{"hidden_act": "gelu", "head_dim": 16, "parallel_block": false, "mixing": "mixup", "max_steps": 13200, "lr_schedule": "cosine_restarts", "final_lr_fraction": 0, "warmup_steps": 2640}
Rows from block 5, named by matrix and row number. Rows with one number belong to one neuron. Each number is 500 + 50 x the weight over its row's rms, rounded and kept within 0 to 999. All counts start at 0. Numbers have three digits each. After the name is the row's rms in percent of the matrix's.
# fc1: MLP up (model.blocks.5.mlp.fc1.weight, 1152x192), inputs 60-79
# fc2: MLP down (model.blocks.5.mlp.fc2.weight, 192x1152, transposed), outputs 60-79
fc1.744 081:500577430500500500500500500408606500500599500429500500411500
fc1.745 089:500556500500500500403610545500562425500500558500500500500500
fc1.746 077:417500500500500500633618407500608426500511500500500641500349
fc1.747 076:500500500620500500500500500500587430500500500500500500562500
fc1.748 078:500500500500500610500606500594500500549500500556598500500409
fc1.749 080:402500444462500500574439500500577500588500500500500500609500
fc1.750 104:500500500500500279500500500560500500596500500552500500733500
fc1.751 103:500500500500500500500500500500500500500366533500500545500500
fc1.752 069:500500500500500500426500595500500500598500500445500500500500
fc1.753 092:500564500500500555462435500572557500617500500500500334618500
fc1.754 136:500500500548556500500500500634553500500500500500500589500500
fc1.755 074:500500500610364500598500595500500500500500500432415500396500
fc1.756 075:500500500500596500500500500425500439500500500364611397500500
fc1.757 078:378500500500525500500500376431500500500634500500500500500500
fc1.758 083:578556500500558500500500500404581500585429500500566500411500
fc1.759 102:554500500500500500500500500500500500500371500521500651500500
fc1.760 116:500335500500442500500350500573500500500500500500500500500449
fc1.761 074:500418500500500507500500500500500500500500500500500500500500
fc1.762 077:500500500395500500387500391500500500500568402410500500500500
fc1.763 101:500509521500709500481500500500430439432553555545488500500500
fc1.764 097:414500500500500500405500500557500444500540500413500500500500
fc1.765 087:500469420469500500500500578440403500500500500500471500500500
fc1.766 083:500500500500500500402427500467500391409403438500693500389500
fc1.767 085:411412426500500567500500500400500610500565418417381500500500
fc1.768 087:500500579500500500500500500500500500500500500469500500407500
fc1.769 119:500500593500500500500393500500500500500600500500500421500629
fc1.770 080:558574500500500500500500500594500405500585500500500500500399
fc1.771 082:436565500500500500500500558500500418566547500578434613500590
fc1.772 115:500500500500500500500500500521627576500500500558500551328500
fc1.773 081:582500594500500500500500500500500500500500500541500597446500
fc1.774 073:500500500500500500566607500500608500500366500500595403375500
fc1.775 088:500500500500500563500500621500500500500500564500500500618500
fc1.776 121:465500500500500500500500500500500590500500449500373441500329
fc1.777 082:500500500579500408416500500413500500500423500442500413426500
fc1.778 151:500500500500500668500540500500500500500500500500605500369500
fc1.779 106:500500289500500500500631500500500411500500500500500500652500
fc1.780 143:500500361500500354500500557500500500500500500500500500500269
fc1.781 097:500500427638629500500500615550500500500500500454500500561500
fc1.782 079:389500500500500427544500500429500500500500500500500554500500
fc1.783 078:500500500529356500500500500500500500592500500500427500573500
fc1.784 089:500500500392500500412500430500500427556407500500623500500590
fc1.785 069:500500500500500500437500369428500640584500500564405500592500
fc1.786 075:500500433500500500407500500405610500500347500500500630500500
fc1.787 079:500500500500500500500500500500500574391500410557428500500500
fc1.788 092:500402500500500500489500500429500472500500415500500500500500
fc1.789 082:500500559500436500388454445500561500418500500500500500500500
fc1.790 084:429500500500595500500437500500427500594500602428500599500500
fc1.791 102:500500597500500500500622500500500500580500437500500500393550
fc1.792 075:500500500500500500500500500500593556500500500500401500500500
fc1.793 095:500500500500500500500500427436500553393500500603626570500455
fc1.794 090:612500607500500682500500500500500500500500500500500500396500
fc1.795 088:574427395415500500500500500500500500596500500500500500593500
fc1.796 094:425500500500500500500500450500500500500336500500500500500500
fc1.797 080:500500500500500500500402500500437449500500417391500500500500
fc1.798 072:563500500606500500500500381500429427500556588500500500500500
fc1.799 074:380500395579404500406428378500500500500500577500594396500500
fc1.800 093:500500632500500661500494500500500600500500500500500500500500
fc1.801 081:500595500500500528458457401500445500500500500397573500500500
fc1.802 071:500500500500500374500500500500500500500500500500652500500599
fc1.803 171:500500500500500500500447575500500500500500414500468500292500
fc1.804 083:356433640500283500500500500500421500398500500500500521500500
fc1.805 136:500500637573500500500500500388621500500500356500462500500429
fc1.806 076:500500500500500500500500355500617500500500500500500500500590
fc1.807 078:500597500500500500500500560500500431500500500535500500423500
fc1.808 080:554500402500500500500500421500500500500500500500500434500420
fc1.809 073:500500500500500500500500500500500500567604500500500500500500
fc1.810 072:456393500500500500500500567500415500604452500419429406564500
fc1.811 106:500500500500500500460500500500500500556539500500424383446462
fc1.812 107:500500500374500500543407500587500500378574500500410500500500
fc1.813 078:500500500500500500532500500500420397500500500613500500500500
fc1.814 078:585500444584500589449500500500500500587554500500573440562544
fc1.815 074:500581559500500500572403500426600500397500401500500500500500
fc1.816 074:427500500500368500500427500412500500610500447411500500500500
fc1.817 069:500415500603500593442500500397500500612500500500500577571500
fc1.818 074:567500500410500500555500500500405397500389500500500500500460
fc1.819 080:500431430500396415500500500500417500500500382425500500500611
fc1.820 079:571500500559393500500500500404436419500617500500500373500500
fc1.821 074:393500500500500500500372500500500394500500579500500500500500
fc1.822 090:500500500500500500500500464586400581500500500500500500567500
fc1.823 076:500500706568500670500500500392500500395376500500500500500598
fc1.824 162:388500500500500526500500500459500586500500500406500500500405
fc1.825 120:410561625500500622500500500500500500500500500500500500343591
fc1.826 088:500624594500500500640578605500500500390500500558500630407539
fc1.827 077:500500500500500500500500578500500500500500421425418435500500
fc1.828 076:500500616578614500500500585500500445500500500397500500440500
fc1.829 085:500500500407500500379428388416500500558500500381500500500500
fc1.830 095:500500500500500500497500500500500500500413415443500500391649
fc1.831 087:421559406391579393598500553585597586500589500500500500500500
fc1.832 080:500500500500500500500373500570500446500500432500500500500500
fc1.833 074:500500633500500505500500500500430500500500580500431553577500
fc1.834 125:647500500440500500500473542500536542500535573500500500500500
fc1.835 081:420500500500500500500500500500500588500500500500500608446500
fc1.836 122:500500500500500502543500424500500500373596500500500500472500
fc1.837 078:500500500500500500500500500500655500500500551500500500361528
fc1.838 089:500500500404375500500500500500639500500500500500417500500500
fc1.839 075:558500358500500500500500319500416500590500500500500500500500
fc1.840 087:366500575500500500336602500426500500405500500500500500384500
fc1.841 074:500500500500500634279500500500500630565500500500500500364500
fc1.842 084:413461500500630500598686406500500500585500576500500644500500
fc1.843 092:500500500500500469645500500500500500541500500500500500500500
fc1.844 080:500399500380500454500529393500500615561500500500586500500500
fc1.845 080:500500500500560500500590500500593500568367500500500500500564
fc1.846 080:322597500500500500414449500423500500500500500500500500500500
fc1.847 099:433500500399631500500500500500500500349500500434566554500500
fc1.848 079:621399500500500500655500500500500500500611500500466500500566
fc1.849 080:500603500571500500597621500500500500599500580400599500500500
fc1.850 124:500500500500607500500500612557371500500500536500500500647306
fc1.851 079:500415500589500462591500500500596615500500500364500500500500
fc1.852 081:500500500500500582500500500404619500581500500545447500406500
fc1.853 134:448615500500500429500605546500529500500407500500500500500500
fc1.854 116:353500500500517500500500500500608536500500420422500500500500
fc1.855 078:500500641500500500500500500500500500407424421500405423500500
fc1.856 083:566500500612500500500500500500500500500324500500500586500500
fc1.857 085:591607594500584500500500500500500500602334421500500500500607
fc1.858 094:403500412500394441436500418500500437404500500500500500500463
fc1.859 076:500432500443500500500500500500500569432500439500500500579500
fc1.860 084:500500617500587500630412500500585576500610500450500443500586
fc1.861 099:500590500646500500576657500500446419408500500500500500500500
fc1.862 080:397500561560500500415433500423500500584500393500500500411500
fc1.863 089:500500500500500377417574334500500500500500500500500500606500
fc1.864 139:385500500500430500500500500409500500500500422500500500500500
fc1.865 181:500500435500646366500500577575500500576497500546500603500500
fc1.866 097:500636500500538500468500612435500500606500500500334567500500
fc1.867 092:500519578374500500592582500579589588500500580500500500500585
fc1.868 120:500500463500659500649500500500401500420578561500500500500500
fc1.869 076:384597464500500500500500500500421500500500569557500500500500
fc1.870 083:500593637500500500500611500500423500500500500500500500500500
fc1.871 129:500412500500500500404500500500535535290500500500500448450500
fc1.872 148:385500500457500500500385500460500573416500500500413419500500
fc1.873 091:500604580500500565500459571500500500509500500500500500388500
fc1.874 093:500500400500686316500500468567500559500500549500566500500500
fc1.875 080:500500500571601500500582500500444438500594500500500575500561
fc1.876 074:378608500500500500500613500500600500500500500500500500500626
fc1.877 069:500500500500500500500500500500500500500500500353500500500500
fc1.878 080:500573500500369572500677588500566500500500500399447500405500
fc1.879 093:432500649500500500431500500439500613500500403360363500500573
fc1.880 074:500500500500425394500622406500500420500500500500500578613500
fc1.881 081:421575500459500586573500500500500500500572500500565469419595
fc1.882 082:423500579500500616569500500500500421500500500500457436500500
fc1.883 082:500500500500500500500595500500412500434423584428500500625500
fc1.884 091:571500500500500369500607400500500366500433500500399500598500
fc1.885 072:579500500500500500412500576500597500552500593500462500500421
fc1.886 086:500500500500663557500500500500500500500500585426500632500358
fc1.887 078:397500418444583425500582500592500500569500500412500594586500
fc1.888 088:500500320500500500500500500429500500500390500500500500500500
fc1.889 113:500500323500719348500500570500535500500577500500500500500291
fc1.890 166:500500500500500500433500500500500595500500428447434500432500
fc1.891 107:500500500500500500500500500596588581500482500500500500500560
fc1.892 151:429563579500500605500500500500500500500500500500585500366500
fc1.893 072:400500500412500500500500500500425500500500500500500587615500
fc1.894 124:500500636500500627500475597500594500500360500500571528295580
fc1.895 074:500500500342500500500500500590588500500500500571500500500596
fc1.896 080:396500597500500500500500500500410500408500382500500500548500
fc1.897 100:579625500600500500500500500500437500500500500500500500500303
fc1.898 076:500548500500516441500500500500500500500500500500632500500500
fc1.899 076:500500500500500500500500500568500500500531565500500500417390
fc1.900 139:431500500500343500500500500500500563557500500500500382500487
fc1.901 072:396436500500430401382500500500500414500500500500500500500500
fc1.902 133:500500552500589500500500500500500500500500578539541607500500
fc1.903 123:386566626500500500500500500544500500500500500500500500414500
fc1.904 131:500500500500500547500481581500500500500500409500500500324500
fc1.905 076:500500500500500500500500500580622500500434500500431500572500
fc1.906 179:500500596500500524500500500500556500464435500413406378500500
fc1.907 177:500500500598500649398500543500500500500500500500598500500570
fc1.908 155:436500500500500548500500500500500500465603500500500500500500
fc1.909 088:500500500569500564450500593500576500607500500500500500500566
fc1.910 071:500500500500500500410590400408402500384500500425500500596500
fc1.911 089:500484500500500500500500500410613595500500500500500500500500
fc1.912 130:424500547500500580500381500500500500545500500500500500500500
fc1.913 085:500500602500441500500500500500500500500500500402573589500500
fc1.914 093:500500500593500500500565406500500500548410500431500500500500
fc1.915 085:535458500649500500500618500500500500535500500417629500500395
fc1.916 073:500500500500500500500548500500391500500500599500500500500500
fc1.917 135:500612500500536500500582500472583500544500390500500500371500
fc1.918 077:500500500500500581571500500500500500500404429500500500500500
fc1.919 185:500583500585500500500500434500576500556523500500554500500562
fc1.920 085:500500500500500500500500500548500415500500500500657500500500
fc1.921 089:500423500500500500500500556500500500500500500500500500380500
fc1.922 077:500500500500500370500500396500446596500500500500500435500408
fc1.923 070:500500500587500500434551500407400500500500500500500500500500
fc1.924 086:500572500500406500500500500415500550571500403500500500500500
fc1.925 076:500500500500500488500500418500431500500500500588444500500500
fc1.926 114:500500500581500500500582500500460612500401500500500517500500
fc1.927 134:500363500500500500500332547500500600500500500500500362500500
fc1.928 097:500583500500500500500500500445565571404423500500500500500500
fc1.929 076:500580500500500500394500610500500560500500568426500500500583
fc1.930 082:500500500500500500500438500500500572500500500500667500500500
fc1.931 119:436500374500722418576500500500405500500500430500500500500308
fc1.932 080:500500500594500500500500500500500500412405576500424500500401
fc1.933 074:500656369500500500500500434500500500500390614500411500483387
fc1.934 148:453500500500389500500398468500500592500500500500419500452500
fc1.935 111:500500500500616500500500589500500500500500411595500607500500
fc1.936 080:500500500633500500545500418500500574500409500500387500500500
fc1.937 083:500500500500500500420500553500500500500347581575500664500500
fc1.938 079:500500500500660500500613417500500500500500500500592500500523
fc1.939 076:500415421590500500569500422500500500500391500500500500500500
fc1.940 076:500500500500500500500586500500500393500370500364500427590500
fc1.941 077:500500463611500411500560500608444500500400589500611500591500
fc1.942 088:500603430500500557500500626500421585500586391500617602442500
fc1.943 084:500500500500500500606500500554500500592500412500455611406500
fc1.944 071:500425360500500590500619500500500500500582390400500500500500
fc1.945 081:500500500500390500500602500384500500422570500500500500500500
fc1.946 119:500500500431500500500500455422463605500500411500359410401609
fc1.947 074:571500500500500500500611428500427500500373581577500500597408
fc1.948 073:500620340500436359500601568500567500500562500500500500500500
fc1.949 149:500606500500500500500454500463603500526500500500568500500500
fc1.950 094:500570500391500617500500423500500577500439424417500500500426
fc1.951 084:500500500500500500500500500500500577500500500500500500500500
fc1.952 129:500613500500597500500500500574500540500500500500500500500386
fc1.953 082:500500500500500619500500626500500500439500500500500500408500
fc1.954 076:379500500553500500400500500500500500500500414500500500500500
fc1.955 158:581426500500500500500482500500460500500500500531425500500500
fc1.956 074:500424432500613500426500418500500500500564577500417500500406
fc1.957 083:500500500392400500500500500423606500500500500500500414500500
fc1.958 092:500500632341438500500500500426500631500392500500500500500500
fc1.959 077:500500387500500421500636500500500582591554500389427437570559
fc1.960 075:500500500500500500500579500500500500500500500500500500500500
fc1.961 076:500450500643500500500460434500404500500500500500500585500500
fc1.962 104:500500500500349598383500500500551573500500408412500541374500
fc1.963 082:433565500500500571500500500500500500500500500418500500500500
fc1.964 083:500427500500500500500570458500500500390374385500500500566500
fc1.965 081:500500646500500500382500500409500500500500500500500500500500
fc1.966 084:562500500533554500500500408588443500423500500500500500500500
fc1.967 110:500500500579500500500434500500609500500500500529500663364500
fc1.968 075:500418500500500500500500500582500500451567500500500368500500
fc1.969 079:500500500500595500500649500567422585500500572500500500559371
fc1.970 099:500436500500500589411500500500590500452500500598448500438500
fc1.971 127:500402500417423500500401500422500579445500500435500367500500
fc1.972 084:517500647381500500428500500500590613500500500549598391500500
fc1.973 082:500500606500500500500500500500500500500427500500564500416500
fc1.974 101:500500500500500500500500500500422500500500434500611500500500
fc1.975 069:500500541500500500500500500500386500500595500500500500500500
fc1.976 081:500500615391379500500500500500500500500500411500500500394456
fc1.977 098:500500500655500500500500500500500500394306500500379500500500
fc1.978 081:395596500500378500500500500560579500500500500500500500500500
fc1.979 190:500500500500500500464565500500500440500500500440276509500500
fc2.744 080:358500500428500560500500500500500388500500500500500587500500
fc2.745 075:500403500426500500388500500585595500500413500500500596500443
fc2.746 080:500500417363349500386445500500500500419500587578428500476500
fc2.747 083:500399584500500500500500613500500500500500500500500500500500
fc2.748 117:500500546500500500500439500500447500500500444500500500635448
fc2.749 084:500404500500500500500500500434500395500500436583500500500500
fc2.750 094:500500500500549591500500407432663500500574500500500383500500
fc2.751 121:500500500500500431500560500500500500500557453437441500401390
fc2.752 075:500500500500500500347500500500435500451500500500586500500500
fc2.753 088:500453589440500500500573500500500500500500500500500500500596
fc2.754 079:500635500500500500500348586500500500390576500500500500500500
fc2.755 082:500500379437500500500455396500500500573500500500500500500500
fc2.756 122:500500500500500500548500500500500500500500500500552456500500
fc2.757 092:571500500500396500530500577500500410500500589500500575500447
fc2.758 079:500577500595500500500500500500500500500589500600500500500500
fc2.759 076:416500500500500585500500349430500500500500415607500500384500
fc2.760 107:430500500500500500500500500500500500500444349500500500500500
fc2.761 082:371500415431500617500500500500561500500500546500500500500500
fc2.762 076:500429500500588500500500500500500500500402500500423434500437
fc2.763 110:500500591500500563548500430500463474500500500394500500500500
fc2.764 146:455500500556500500500500500500500500500536500531531500349430
fc2.765 089:500500500444500582500500500500500500381500607500500500644500
fc2.766 096:500500500500533500500500425581500500591443500500500433432500
fc2.767 094:500453391500500500500500500572603500599500578430500500500500
fc2.768 083:500500609500500412500500500432500500500573500500582500500500
fc2.769 092:606382500565500500500500500500571500500500500609500441565500
fc2.770 104:500581500438560500500500500500419500500500500426445500622451
fc2.771 084:500500500500500590563500612500500500500500558500432581500500
fc2.772 103:500500500430500500500500500500552500500500500500500500500500
fc2.773 082:500594500500500412500599415500500500449500500500500406578500
fc2.774 093:598500435500500390500500500500500561434500454433500500500406
fc2.775 091:581432500500500571578409500500500500500500463500500403500500
fc2.776 094:558577500407555566548500583500575563443500500500500500500585
fc2.777 082:500500594500500397500583500596500500588405577500400500645500
fc2.778 143:500500447500500571500447500500500500500500463500500500362500
fc2.779 127:500500500421500581460391500500500643397500500500500500500500
fc2.780 098:500500500500500500500500500500500500500586500500500500523500
fc2.781 093:683390500408500442500500500623500500500500500500404500500500
fc2.782 086:500500500427500500500433500500418500500500500500500500438500
fc2.783 082:500500604500500500593500425500500500500500500500500500500500
fc2.784 080:500500401500500500500500500500401560500500500500500412500500
fc2.785 077:500596500413500500388500500500500500416500401422420500500500
fc2.786 084:565432500570500587382500500500500361444500422610500427500500
fc2.787 119:500500500500465532500500500500500453429500500500500500637500
fc2.788 094:500500634500533500500500580452567500500500533402454500500404
fc2.789 096:500584500584500500500500500424500500440500500500500500500584
fc2.790 079:500500500500500500581500583500393500500450500445500500618500
fc2.791 129:460500500500500500500564446500500500500500500551500444407500
fc2.792 082:500500500632500390500500602500500500500500500611500500500500
fc2.793 095:500500368500500500364500454500500378500500440500460500374622
fc2.794 076:500500500583520500500500500482557500500500500500500500500500
fc2.795 081:500500500413500500381500500404500500500500500500603500600500
fc2.796 075:500578500419617500422500500500500410500500434500500500500500
fc2.797 077:500500397500418500500409500500500500500500500500500500436500
fc2.798 117:559440500500500430500500448500500420500500500500544500500500
fc2.799 074:500421500500584500500500500575500500500411500500500412500500
fc2.800 103:500500500500641425500418500500500500500500579500500470500500
fc2.801 096:419500500500500489500500500500554500500500500500430500500500
fc2.802 089:500577449500500630500500581500500500426500500413500423500600
fc2.803 140:500500500500500441500500500465500500500533500500500500377500
fc2.804 098:500433500568500500500500500500584500445500500411548500500500
fc2.805 135:500500500580500400426454500469500500500500443543500500500500
fc2.806 103:500500500500500440500500500587424500500500443500500500500429
fc2.807 091:500457500559500500419500500500403500402500454593500567500500
fc2.808 087:500500431500399500431584417500500500500575440500500500500415
fc2.809 080:500500614500500500500500500405500500500500500500500500500500
fc2.810 092:500500571500500500500406417435500500500500500500441500583500
fc2.811 089:582500556500536500398500500500615500500463500601500500500591
fc2.812 104:500554500500500500521500500500500420500628500500500500500596
fc2.813 083:500500616433552500500500500418500500500500500500500561500500
fc2.814 075:500500500500500500500500500500500500407500500422437500500500
fc2.815 082:500500500500443620589500500500500500594413438424500613500389
fc2.816 080:500570500590500500500500395500500413500500500500500606500500
fc2.817 085:500500500552500569500500500424411500570415569594500425500410
fc2.818 076:589500423500500613500406500500436500405500500415500500607594
fc2.819 083:500626500500500500421500500500500500500500587549500500500500
fc2.820 093:500425500500500500500500500568500549500500500500500500625500
fc2.821 081:500500500419500500500500500581500500500500500500572500500500
fc2.822 109:500597500500635500468415442500500500500500500572500500500539
fc2.823 094:500500500500500500413500500500500428500559500564500500500445
fc2.824 127:500500444584500500500431500500500500500500500431500500398500
fc2.825 111:500500500500560500500500500500500500500500444428500560500500
fc2.826 092:500500500589500500606418399500500500500500500500500500500393
fc2.827 108:500500500500425500500500500500436551454500567500500500706438
fc2.828 085:431500500556500418500500500500579500500500500500500500500603
fc2.829 076:393500500390500500500500500500585500500500500500500500500500
fc2.830 113:500500500589500399500500500564500500500500437500500500361500
fc2.831 103:500500500500500500500500572500445500500429500500422500500601
fc2.832 097:435500500500555500413434500500500500595500500500500450652500
fc2.833 104:500418500567500500571500438500430500437500500500500449644500
fc2.834 144:407500500500500500500604500500500500601500401500500565500500
fc2.835 087:500500500500500500500500436384500500500500500622500500385614
fc2.836 116:373500399500500500500500500500500500500500500442500498500500
fc2.837 087:500418500500419500500500628500500552500409500603500397500500
fc2.838 107:500414554500447500500548500587500500480500500500500500605500
fc2.839 085:500500500500500500500500500500597500500458500500500500395500
fc2.840 137:500546500430431500500500500500500500537442500500500427394500
fc2.841 118:500454500500438463500500500500541447500542559500500500355500
fc2.842 096:500500500438500500500500500500500396500500500500500500658500
fc2.843 109:500413459450637500472500500599500500384544441500500500415500
fc2.844 086:500500500500500500500500500500369500589500500451407500500427
fc2.845 088:500408555500500571414500554500500386500500575544500500500500
fc2.846 079:405500567500500500500500566500500417418603500500500612500500
fc2.847 105:500500436500500541500500500555500500500500500500500500500550
fc2.848 113:500500500500500500577424500440500500453500500440500464500500
fc2.849 099:542500529572500542500500500500411500500500500500542500500500
fc2.850 093:500500500500500500500382500500500500500500557500562548500500
fc2.851 102:500500500500584500500500457500426500500500500500500437634559
fc2.852 078:500500500500500500500500500409500500389500500500500500500500
fc2.853 128:500500500500500436500500552500500500500500500500500500406500
fc2.854 093:500500500603348586500500500500500500500500500584379591500500
fc2.855 087:500500598407443500500573575500500500563500500500500443500500
fc2.856 091:397636500418500565500500500500565500500596500458500500500606
fc2.857 094:500500500500500387500500500500500500500500575500500500428414
fc2.858 087:432500500500424559500397500579500500500500569500500441668500
fc2.859 080:500500500406500500500500500500500500412550595372500500500415
fc2.860 087:564398500500500500500500500500500500386500532573430577712436
fc2.861 109:500500500558421500500500500500443500500500559441500500615500
fc2.862 079:500500500500500500500500583500500500605500500417500500330500
fc2.863 087:500500500500392500500574500500500407500594500500500500500500
fc2.864 122:425500500584429553500500500500500500588500500551500459290524
fc2.865 111:605529500500500500500500500500668500500500500500500378500597
fc2.866 086:500500500500500500500429500500500592500500500598500500500500
fc2.867 104:500599500500454587500500564452500500500378392500500500500422
fc2.868 092:500500438500500500513582500500500579500500500616500500500500
fc2.869 082:500500500500399426500500416575500500500570500500432500433500
fc2.870 069:500500500608500500500628500500500500430500500624576395500500
fc2.871 098:500429581399500500500500500500500500500643500432500456500374
fc2.872 106:500419500500500500384451545500569500445595425575500500500500
fc2.873 138:500500500500500500431500524445560500500444463540500500500403
fc2.874 092:500563500500500535500583500428500500500500500500428500500633
fc2.875 086:500439500500500417500500500564578500500500584585428500627500
fc2.876 087:406428500500500415500585582500500399500500612408500500500569
fc2.877 101:452500578500595500500500500500500500579500500500500500500500
fc2.878 098:500500500500500401500500500578500500500569500500500500296500
fc2.879 085:567392500500600500579500423500500500500500382558500409500560
fc2.880 127:445500500551565500574571546500500500500500500500457500500500
fc2.881 080:391500377500500500500500500500602500500500500500581500484500
fc2.882 085:562413457500589584426500401610500500500500500399500500588581
fc2.883 115:433453500500500565500500433500500437500500500500500500695500
fc2.884 115:434440544554441550439500500500500500500500459500500500667583
fc2.885 115:500500500500500563500575568500500500500453440500500500500567
fc2.886 094:500500416416500500500500500561500500500500500500500500596500
fc2.887 090:500500500500500500578500500500424500500500418500569500500432
fc2.888 098:500500500583500500500500500500500406601500441500500434500629
fc2.889 100:500500645500500500589500382500500500500500559500500500500500
fc2.890 124:500583500456500500560500500547567500500500451582500500318550
fc2.891 086:640500500500500539500500617414500500500500576500500500500418
fc2.892 165:500500442459450500500500446554545500500500500500500439326500
fc2.893 102:428500431573500435500500556500426408500500500425500586591500
fc2.894 101:500446500500500500500500432500500500500500599500500428408536
fc2.895 080:563500500427415595591431500500500500412422500418500500500585
fc2.896 074:500500500500500598500500419605500500500500500500405590726500
fc2.897 107:500500614500443590500380500500500500500500500500500433500500
fc2.898 069:500593500500500406500500413500500500500500500500500396500581
fc2.899 096:500500500412500500448422500434550431579434500500500500442500
fc2.900 141:500500441564500459465562500500500500500500500500500500352500
fc2.901 086:500500426500417430500500413500500500500500584500500578500418
fc2.902 118:500500500500545500500577500500567500500500500500500500500500
fc2.903 130:500500439566435539436445500536500560542500500500419500357500
fc2.904 144:500500543500500438500500500500500500500500500439542500347500
fc2.905 071:500500500500500500500500500500500500500500500500500500500500
fc2.906 129:500500500500393421500500443500500588500500500436500500500500
fc2.907 135:500500456400500500500500500500500500500500500500500469447500
fc2.908 109:500500500500500421438500500557500572500500500500433500500500
fc2.909 085:500500500500586582500500500592500500424500500500500500566500
fc2.910 114:552500500559500429500500500500444407500500500500500571500500
fc2.911 076:500500500500500412500500500500571500500500500500500500500500
fc2.912 115:500500522500500500500500500500500500500500500500500500622500
fc2.913 085:500612500434500621591573612500500500399500500500500500500430
fc2.914 103:557500500500563543500434500578500500565562500574416500658500
fc2.915 108:500500570500500500571500500449425500500500500571500500584500
fc2.916 075:500402500500382596500500396500500500417500500500500500447378
fc2.917 107:500500500500500500500500500500500500500540583500560500406500
fc2.918 078:388500500500500500580500500500437500500500635448500500500573
fc2.919 122:500500440500500500500500500500500500448500500560500500413500
fc2.920 088:500500500500382500500500578568402500500500610500500562500418
fc2.921 091:500500500500500533500451554500500500500500500548500500369500
fc2.922 100:500572421500552434564570425575443500500500500500428500500466
fc2.923 079:500500500500574500500500566500566500500500500500500608500500
fc2.924 097:500401500500500383500500500500500500500500587421500500428500
fc2.925 110:435563500500500437500500445500434500579553500500448500648500
fc2.926 081:500500500444500500419500500500500500500500500402500606366578
fc2.927 139:457538500500500500500390500500500658405500500446500500500500
fc2.928 093:500500593500500408500500500575500589500590500414500451663406
fc2.929 074:500500500500574500604500575405500500580580500500500601500569
fc2.930 082:500500500593500500416500500593621500500423412402500500500500
fc2.931 106:500500639568500500500500500500628658500414500385500500500500
fc2.932 073:500500565500500500430500500500605500500500450500500500500500
fc2.933 078:500500500500500500500426500500611500500426500405591576467642
fc2.934 115:500464500500500500500454500522500500500577553542500500249566
fc2.935 094:500500500500662500640500500500500500500582588549500500500500
fc2.936 106:552500577500500555500500500500500500500500500500500500500500
fc2.937 104:500500500500500500500500500589440500500500500500417500500563
fc2.938 134:500500536500500500500581500532420438500500500500500500630580
fc2.939 097:500561438500500500500500426577428500500500500567420580500562
fc2.940 077:584500500415500500500429578601432500500500436500595500500500
fc2.941 089:500437500500443500500564500500500500500500500500423500500420
fc2.942 091:500500500500500500500500500500587500500500500500500540500391
fc2.943 085:500500601500500500500370500500500443500573500500430500500523
fc2.944 085:500500500500500500500500500500404500606414500577423500500500
fc2.945 090:417500500500500562500608500598500381447417500500500631500577
fc2.946 099:428418500500500409389500500556500580500427500559500500340448
fc2.947 112:429500500500500550500500440500500500500500500500500500631568
fc2.948 076:500500596500500500500500591500500500500500500500500500625500
fc2.949 131:447500537500500500562435500556550500447553570431500500413500
fc2.950 111:451584500474500500500460500554500407610500500562411570500500
fc2.951 083:442500500500500562500500500500603500500500500500635500495500
fc2.952 095:500500500500500500619500500500553500500500500500500563500382
fc2.953 092:591500500500500500500500500403500500500462500500500500585500
fc2.954 079:500500500412500500500500500407500500417500500500500592500500
fc2.955 154:370500500500500500500500546427451500500500500500500500500571
fc2.956 088:500587500570500500500500500500500500500573500578500578578500
fc2.957 100:558403500500576500500420500500500500500500562574566500644500
fc2.958 092:560448500500500417500500435500500444500500500500428500632428
fc2.959 090:563500500500500500500500500415392399444417500500500500500500
fc2.960 076:500500500500500500500500500500585500500500500500500500379456
fc2.961 077:500598500394500500500500584500500500500500587500500591500500
fc2.962 114:500500500564429441500500557500558500438500500500500500500517
fc2.963 084:500500500500500500500451584569611500500420382500500500500634
fc2.964 097:500500500500500500500500445500500439500500500500500500500500
fc2.965 083:395500500404500500500582500544500415500500500500500500500500
fc2.966 082:500601500500387500500601500420500500500500500500500500575500
fc2.967 117:500500569500500500500500500500500500500500500500500500414500
fc2.968 100:500500425500500500500500500500443500500603500443500594641500
fc2.969 099:500500427500500500500459571500500500500500500500500500500591
fc2.970 093:500590500500500500500453500548562500500500500500368500500500
fc2.971 098:500500500500500500500500577500583500500500500423500500500500
fc2.972 088:500412588394500597500500500432500500500500500410574624592500
fc2.973 088:546414500500500500500567500500500419500500500500500500500500
fc2.974 089:500500500425500500500367532500500625500500500500500500440500
fc2.975 083:500454500632500500500500500500500500556500500500500500500500
fc2.976 083:500500500500500500500500578500604500460437500500500500412500
fc2.977 104:419500500500500500500603582571500500500500500500500500361500
fc2.978 089:500500406597396423500500500500500500421567433419500500500500
fc2.979 123:500500500500500500500500500500500500500657500644500500354500